config = dict(
    model='image VQ-VAE',
    dataset='short English words printed on busy colour backdrops',
    train_examples=90422,
    image_size=32,
    grayscale=True,
    crop_scale_min=0.8,
    horizontal_flip=False,
    bottleneck='vq',
    downsampling_factor=4,
    encoder_arch='xception',
    encoder_norm='groupnorm',
    encoder_activation='leaky_relu',
    encoder_weight_standardization=False,
    encoder_depths=[3, 3, 3],
    encoder_kernel_size=3,
    encoder_stem='deep',
    encoder_widths=[128, 192, 288],
    loss='l1',
    latent_channels=8,
    decoder_norm='batchnorm',
    decoder_activation='silu',
    decoder_widths=[64, 128, 192],
    decoder_blocks_per_level=3,
    decoder_block='bottleneck',
    decoder_attention=False,
    decoder_upsampling='transposed_conv',
    codebook_size=1024,
    init='torch_default',
    residual_init='scaled_by_depth',
    optimizer='muon',
    muon_scale='match_rms_adamw',
    lr=0.0028,
    momentum=0.9,
    nesterov=False,
    orthogonalizer='newton_schulz_5',
    adamw_lr_other_params=0.0015,
    steps=6900,
    batch_size=64,
    epochs=4.9,
    lr_schedule='cosine_restarts',
    final_lr_fraction=0,
    warmup_steps=340,
    weight_decay=0.2,
    adamw_weight_decay_other_params=0,
)
Rows from block 1 of the decoder of a small image VQ-VAE, named by matrix and row number. Rows with one number belong to one channel. Each number is 128 + 32 x the weight over its row's rms, rounded and kept within 0 to 255. All counts start at 0. After the name is the row's rms in percent of the matrix's.
After each channel's rows are labels from the 100 images, of 14976, where the channel reaches its highest value: "strongest on" is what is common among them. Only what is clearly more common there than usual is listed. The data: short English words printed on busy colour backdrops.
# convs1: 3x3 conv (decoder.mid.1.convs.1.weight, 96x96x3x3, each kernel summed), inputs 0-95
# convs2: expand pointwise conv (decoder.mid.1.convs.2.weight, 192x96x1x1, transposed), outputs 0-95

convs1.29 087 [142 103 124 128 124 155 121 161 117 118 100 125 148 133  93 110 152 190 135  78  37 127 152 161  64 114 109 136 126  99 120  73 126 112 136 138 140 108 119 152 187 197  89 135 123 133 145 146 143 142 134 109 119 110 115 117 146 129  98 101 213  84  99 115 123 136 104 151 102 130 159   0 178 158 133 176 118 108 115 126  97 114 124 123 140 161 121 152 108  95 116 107  86  85  74 118]
convs2.29 086 [166 146 100 136 153 160  97 100  56 159 168 151  89 148 136 140 157 136 161 150 109 139 137 146 181 161  29 179 115  78 151 138 194 182 167 128 157 110 141  98 124 164 127 103 130 103 130 132  93  72 113 110  97 135 132 101 113 178 115 181 107 171 166 167 123  94 115 153 106  88  76 122 149 172 130 137 160  90 145 152 109 129  92 102 108 147  94 123 166 134 114  78  97  47 163  60]
strongest on: black ink

convs1.57 099 [112 166 111 127 156 149 149 153 134 121 131 149 192  91  95 118 132  96 127  83 156 149 134 138 166 161 132 111 133 113 130 112 114  49 106 143 133 106 129 148 136 100  85 154 185 158  98 149 118 152 139 136  75 159 162 189 112 115 106 155 198 122 168 100 184  99 163  88 143 132  94 116  86 167 167 129 148 111 163 121 159 123 134  79 192 130 113 152 116 146 216 145 129  92  48  66]
convs2.57 093 [151 176 167 138  83 148  94 190 115  91 115 126  85  70 135  92 134 187 184  74 120 132 113 128 171 119 138 110 129 107 190  92 125 118 138 141  75 118 100  97  81 192  70 157 136  51 168 137 158 115 138 124 168 113 167 150 109 164 120 118 160 109 153  90 117 143 116 109 108 121  87 127 151 155 126  99 160 151 163 147 160 122  82 133 110  63 101 147 109 126  90  98 139 125 119 110]
strongest on: bold; black ink

convs1.69 100 [119 115 121 106 121 138  93 127  98  90  95 140  84  76 145 134 151  72  73 104 136 155 129 118 114 123 197  62 138  82  78 125 141 169 125 143 105 129 139 129 106 120 115 108  99 154  52 112  96 107  56  76  78 128 134 159 108 121 178 147 134 138 114 146 141 114 129 137  67  76  76 121  62  70 109  80 136  84 121 156 102 151 114  55 114 105 116 123  88  75 140 150 138 168 112 132]
convs2.69 096 [133 145 151 159  95 115 157 187 145 172 147 147 106 129 107 136 116 120 105 115 175 162 155 137 114 102 189 145 105 155 197 185 150 119 158  29  98 110 138 159  81 129 186  65 132 136  97 127 159 184  92 139 172 146 128  93  95  85 141 123 118 150 117 166 186  98 167  99 161 148 116 181  98 113 176 176 111 117 135 116  74  80 141 135 135 105 137 107 131 187 147 114 111  98 159 122]
strongest on: bold; black ink

convs1.79 104 [125 134 208 115 124 116 161 104 108 183 151 149  79 112  98 159 124  97 119 143  65  85 131 156 145 154  65 104 114 121 152  94 155  79  99  49  83 163 135 115 162 105  81 140 115 155 168 129 128 151 136 168 144  68 104 158 160 103 107 113 162  65 112 102 205 119 123 110 111 182 131 128 102 160 164 172 103 112 132 126 130 159 141 135 106 177 153 122 141 157 116 204 139 130 111  83]
convs2.79 094 [133 129 138  92 116 140 123 108 105 195 132 160 149 119 164 123 104 120  78 158  90  54 112 142 133 118 106  85 100 119  94 159  96 135 157  74 162 191 151 168 173 161  90 144 104 135 137 150  89 119 157 124 120 102 133 149 129 144 146 177 127 150  68 135 104 113  99 120 107 114 149 171 125 186 152  97 136  72 157 101 174  90 137  88 108  80 124 111  71 116 131 112 198 157  69 166]
strongest on: pink ink

convs1.4 102 [173 170 123 158 106 125 158 158  53 139 119 139 162 219 112 124 127 104 155 120 115 129 133 150  78 150  98 171 120  89 173 124 179 101 113  91 151 161 191 131  86 135 128 118 179 124  92 140 137 138  88  98 149 137  70 142 127  70 138 109 164  89  72 139 141 152 102 156 121 148 156 177 125 127 114 133 128  97 141 107  93 205 142 121 145 147 166 186 101  60 118 192 131 154 115 144]
convs2.4 104 [ 99 137 108 116 133 178 136 160 218  94  78 161 132 148 131  95 132  97 141 144 142 120 112  93 170 112 142 157  97 121 130 143 168  77  93 125  91 113 141 108  77 139 142  71 169 111 133 122 185 109 180 120  83 162 183 133 185 141  93  88 156 138 130 143 117 163 149 133 121 128 129  51 130 101 105 128 133 148 164 134 189 104 128 157  95  84 128 129 143  94 192 160 133 176 136 136]
strongest on: bold; white ink

convs1.22 097 [ 91 162  94 179 158 127 100 118 146 102  96 100  44 148 105 154 137 112 145 115  83 104  95  99 132 120 155 113 138 135  95 150 213  98 181 123 106  94 171 159 122  14 108 117 108 131 128 161 155  94 153  96 136 115 128 121 154 111 132  96  75  86 153  49 124 138 132 120 140  90  69  64 141 129 115 118 127  80 163 113 121 139 117 136  70 120  64 147 125 113 139 129 111 111 124 105]
convs2.22 083 [154 135  82  97 101  92  91 109 134 166 124  64 135  85 147 140 124  59 101 101 134 123 124 149  91 112 166 129 162 145 130 105  80  97 140  83 159 105 165  80 178 151 102 146  94 128 136 109 100  98 161 129 151 183 170  79 163 126 183 145 139 142 119 164 112  68 206 121 142 154 165 117 122 138 141 118 111 112 186 119 133  89  85  96 131  82 120 130 126 167  86 200 117 194 140 120]
strongest on: red ink

convs1.42 081 [145  81 108  49 125  78 141 113 162 103  68 125 139 135 135  92 166  93 100 113 144 194  85 146 123 148 145 152 124 143 134 118 159 185  95 139 130  61 139 123 124 101 145 107  84 139 142 175 137 129 116 106  84 160 162 172  68 181 167  84 100 133 164  81 158 118  73 145  97 180  75 106 115 161 129 113 129 127 140 140 155  93  81 135 104  81 128  67 146 155 122 134 116  78 150  81]
convs2.42 103 [ 92 133 170 184  93 103 163 106 135 132 161 121 132 141 132 142 115 122  83  68 115 106 108  88 114 120 108  95 102 173 134 167 143  99 150  86 154 146 158  88 138 147 168 120 119  79  84 187 108 152 101 108 125  94 100 195 115 192 111 124  60 127 116 112 129 109 107 147  69 126  83  78 113 156 161 104 142 143 116 133 162 101 117  84  99 157  51  66 140 135 114 138 119  99 220 148]
strongest on: bold; black ink

convs1.45 094 [134 127 125  78 139 152 127 112 132 118  79  83  62 167 147  90 139 100 109  89 132 184 129 154 120 146 110 160 111  43 109 128 171 128  97 142 166 105 164 159 147 108  99  93 119  98 101 120  98 101  88 161 173  75 111 121 105 146 133 146  83 159 150  46 112 169 144 137 120 152 190 182 150 114 109  71 171 144 112 128 166 108 125  71 148 107  87  45 133 101 139 160 132 146 150 139]
convs2.45 113 [113 153  59 132 182 126  86  59 131  93  84 155 131 126 102 115 171 138 112  79  98 146 115  56 172 177 139  68 135 145 100  95 137 158  84 153 102 114 135  59  97  93 173 123 108 168 160 146  49 143 169 102  87 129 109 123 101 125  68  91 152  60 130 137 146  96 171  86 145 120 189  85 116 157 109 148 139 138 107  95 164 143 123 117 126 172 112  99 149 105 197 191 143 165  83 134]
strongest on: bold; white ink

convs1.71 115 [ 21  90 113 143 129 134 118 198 107 128  91 149 109 123 161  57  85 193 103  96 122  80 112  93 106 133 182 131 142  79  79 111 155 174 117 153 117 120 133 134 102 119 154  77  91 179  78 118 113  79  72 148 128 122  95 106 142 191 182 126  92 139 126 138  77 118 109 106 129 156 122 124 121 141 160  88 153 112 106 117 105 110 110 108 132  92  86  59 149 114 132 105 104 125 126 117]
convs2.71 110 [151 169 148 125 119 117 123 189 107 154  67  75 147 124 116 139 158 148 123 195 123 180 126 126 150 109 148  75 103 117  97 120  78 129 121 148 138  90 124 127  60 137 130 159  79 113 120 144 156  89 121 119 137 143 211 115 107 179 100 113 198 139 157  96 116 127  80 122 190 156  85 141 153  99  96 113 155 132 109 115 118 154  54 117 113 200 168 171 119 179 105 140  96 181 104 195]
strongest on: black ink

convs1.92 081 [129 171 157 173 164 186 163 166  78 116  67 160 126 191  90 148 149 108 118 137 136 158 125 151  98 162 136 137 106  72  97 144 137 125 132 134 122 114 126 124 128 117  93  98 114 122  92  66 133 130 104 123 149 100 102 146 117  94 154 164  98 120 134 121 181 161  99 136 127 182 168 104 102 165 135  83 177  92 180  66 100  97 163 175  90 102 120 148 163 138 172 105  66 198  96  75]
convs2.92 109 [155  91 110 104 140 126 112  71 154 126  95 140 115 130 113  98  49 187 138 133 113 167 180 133 204 113  54 129 131 100  99 119 124 110 142 138 125 152  94 197 156 195 130 132 127 141 145 117 120  96 129 122 136 142 146 156  77 105 112  92 120 131 106 138 151 125  76 107 171 136 127  95 135 100 148 132  86 219 147 173 151 190 177 151  96 219 151 115 136 135 145 110 148 130 194 155]
strongest on: bold; black ink

convs1.25 117 [ 91  53 149  98 134 166 168  88 151 196 116 140 160  94 113 144 144 100  99 171 170 151 112 151 177 118 139 119 162 137 126  71 102  83 160 103 131 237 154 101 194 121 104 156 153  86 139 134 152 131 151 149  68 189 120 141 132  97 122 159 152 145 173 141 126  84 129 127 127 146 104  75 100 117 148 154 129 140 138 150 158 168 125  77 124 111 165 177 135 182  98 138 116 113 165 125]
convs2.25 103 [119 179 177 154 161 124 158 120 125 112 101 136  69 156  61  96  60 170  91 138 109 124 114 133 187 105 178 126  92  91 117 138 135 132 123 142 102 121 112 156 112 147  96 109 116 155 160 120  87 111  84 133 149  55  37 167  44 149  77 106 137 128 149  98 143 112 113 119  77 141 135 200  69 180 136 133 152 156 135 119 155 190  91 157 125 195 107  78 136 104 178  92 140 129 135  95]
strongest on: bold; black ink

convs1.10 087 [184  98 120 141 154 159  71 159 149 137 116  82 114 125 123 156 147  77 195 144 118 107 132  92  93 149 149 152 193  96 124 137 220 162 125 119 167 168  98 158 142 105 123 127 164 117 197  97 117 129 112  57 138 112 146 123 127 198 120 143 141 107  57 139  69 196 131 103 170 118 176 142 124 122  91 113 120 118 149 159 132 137  93  93 147 109 114 136 161 107 139 122 115 101  68 162]
convs2.10 099 [177 136 116 124 139 114 125  78 136 150 139  82 203 196 127 193 111 150 118 127 100 103 116  48 174  83 131 134 117 124 130  79  93 131 133 137 119 119 144  44 125 121 175 120 211 127  66 110 123 142 153  79 133 152 129 161 169 177 117 167 152 189 130 118 193 142  85 139 156  26  88 159 143 124 167 138 101 182 116 127 136 141 175 138 138 114 102 136  51  74 139  99 145 106 110 113]
strongest on: white ink; pink ink

convs1.55 078 [101 124 135 114 121 114  90 181  95  90 100 109  82 113 144  92 157 126  93 113  82 135  78 125 116 150 176 116 142  97  99 144 123 116 133 145 129  82  82  83  76 149 116 121  89 156 144 122  93  96 167 140 162 155 132 134 145 143 145 122  82 102 121  72 184 101 171 132 124 190  53  58 120 168 168 117 126 155 169 110  88  90 151 102 110 111  84  83 104 143 177  82  56 116 170 118]
convs2.55 098 [129 142 147 117  92 170 108  88 137 153 182 174  84 185 125 105 117 121 101 145 168 212 191 108 136 110 119 160 156 117 183  74 177 171 131 132 125  91 138 150 106 116 141 125 108 114 162  73 130 144 109 129 161 175 117 137 125 105 114 121  91 145 117  96 137 126 192 219 107 129 137  94  99  52 105 192 122 142 173 109 151 123 210 173 146 129 181 102 140 112 137 132 147  75 158 118]
strongest on: bold; black ink

convs1.26 104 [ 96 137 182 166 105 158 117 109  53 192 109 139 163 142  70  85 129 177 125 153 142 136 106 143 131 130 102 180  37  71 117  99 143  92  60  78  99 113 190 102 119 138 120 177 132 127 130 120 148 141 137 121  69  80 114 133 123 139 111  56 156  97 144 141 154 120 105 121 129 122 119 124  29 166 145 123  97  92 126 112 143 158 149 108 115 116 115 123 148 141 115 153 143  99 154  86]
convs2.26 106 [155 122 163 165 151 153  53 140 106 172  72 158 137 133 177  81 173 168 111 134 102 150 111 116 141 199 113 153 150 101 138  92 194  82 152 123 148 148  78 100  50 147  73 212 119 137 130 129 108 114 153 100 188 189 148 109 100 103 159 104 135  80 106 162 165 130 151  89 140 140 128 166  77 120 223 167 116 153 132 183  98 105 137 169 132  98 130  85 157 130 113  97 128 136 128 101]
strongest on: pink ink

convs1.58 089 [109 134 121 112  95  94  96 159 169 121  83  83  59 196 153  41 126  97 105 102  85 121  76 137 103 142 147 153 140  66 160 115 122 134 105 155 127 120 141 152 123  85 131  92  40  92  80 111  87 154 142 136 120 108 138 134 121 119 131  90  29 115 112 165 114 165 131 148 114  79 164 149 123 150 122  61 186 142  96 127 118  98 107 127 120 110  88  93 156 149 119 122 133 157 118 133]
convs2.58 088 [119 177 123  88  99 128 118 116 154 133  94  92 106 146 140  89 128 150 124 162 148  91 130 138 128 133 168  96 163 129 170  54 103  80 123  86 160 110 149 107 121 161  69 199  62 111 113 121 154 132 145 151 137  69  91  94 107 144  77 118 168 114 151  80  97  79 114 126 148 139 116 122 131 126 163 149 131 101 162 159 148 100 147 127 150 143 141 132  56 174 137 127 135 116 111 135]
strongest on: white ink; pink ink

convs1.32 082 [122 113 134  67 200 119  94 127 168 152 128 105  65 159 149  84 161  99  83 134 110  76  95  96 158 105 126 185 149 157  95 128 148  85 127 127 105  86 174 123  74  10 146  97 109  70 149 112 103 122 127 115 119 108 150 136 118 130 162 100  62 133 143  99 161  91 110 152 136 119 132 101 118 117 136  88 121 130 112 105 139 106 103  82 112  98 131  98 128 137 110 141  60  83 161  79]
convs2.32 097 [168 123 104 165 140 159 112 124 100 173  86 148 143 127 117 137 151 147 157 136 124 152 172 110 123 133 144 134  78 131 159  94  90 147  78 162 153 103 149 130 188  81 132 143 102 140 144  66 108 159 134  65  86 120 117  80 171 139 123  86 155  74 102 151  44 139 139 121 162 123 148 131 126 122 120 113  55 154 121 155 158 129  47 133 158 130  83 122  56 122 121 129 123 155 145 173]
strongest on: blue ink

convs1.82 096 [ 95 105 149  99 176 130 123 135 130 139 115 197 164  71 132 170  92 125 108 121 191  83 162 100 139 104 126 101 118 159  77 147 113 122 122  93  68 108 129 165 127  79  97  98 160 173 120 136 163  89 111 157 115 152 179 124 131 116 107 140 143 126 206  86 181  92 134 122 169 125 125 128  99 154 126 169  91 117 126 148 101 150 152 157 213 137 125 162 111 142 131 204 175  62 134  91]
convs2.82 108 [ 88 136 131 145  62  98 144 145 142 105 146 137 169 141 141 175 113 164 131 101 100  91 121 140 158  86 134 121 126 141 154 103 105 145 114 124  93 156  97 149  96 132  65  96  76 133 197 140 129 138 140 173 146 177 115 188 144 131 150  84 118 136 106  63 126 170 148 101 169 145 130 137 117 168 111 154 189 123 166 113 164 128 112 142 179 109 114  83 124 107  87 152 142 123  65 122]
strongest on: bold; black ink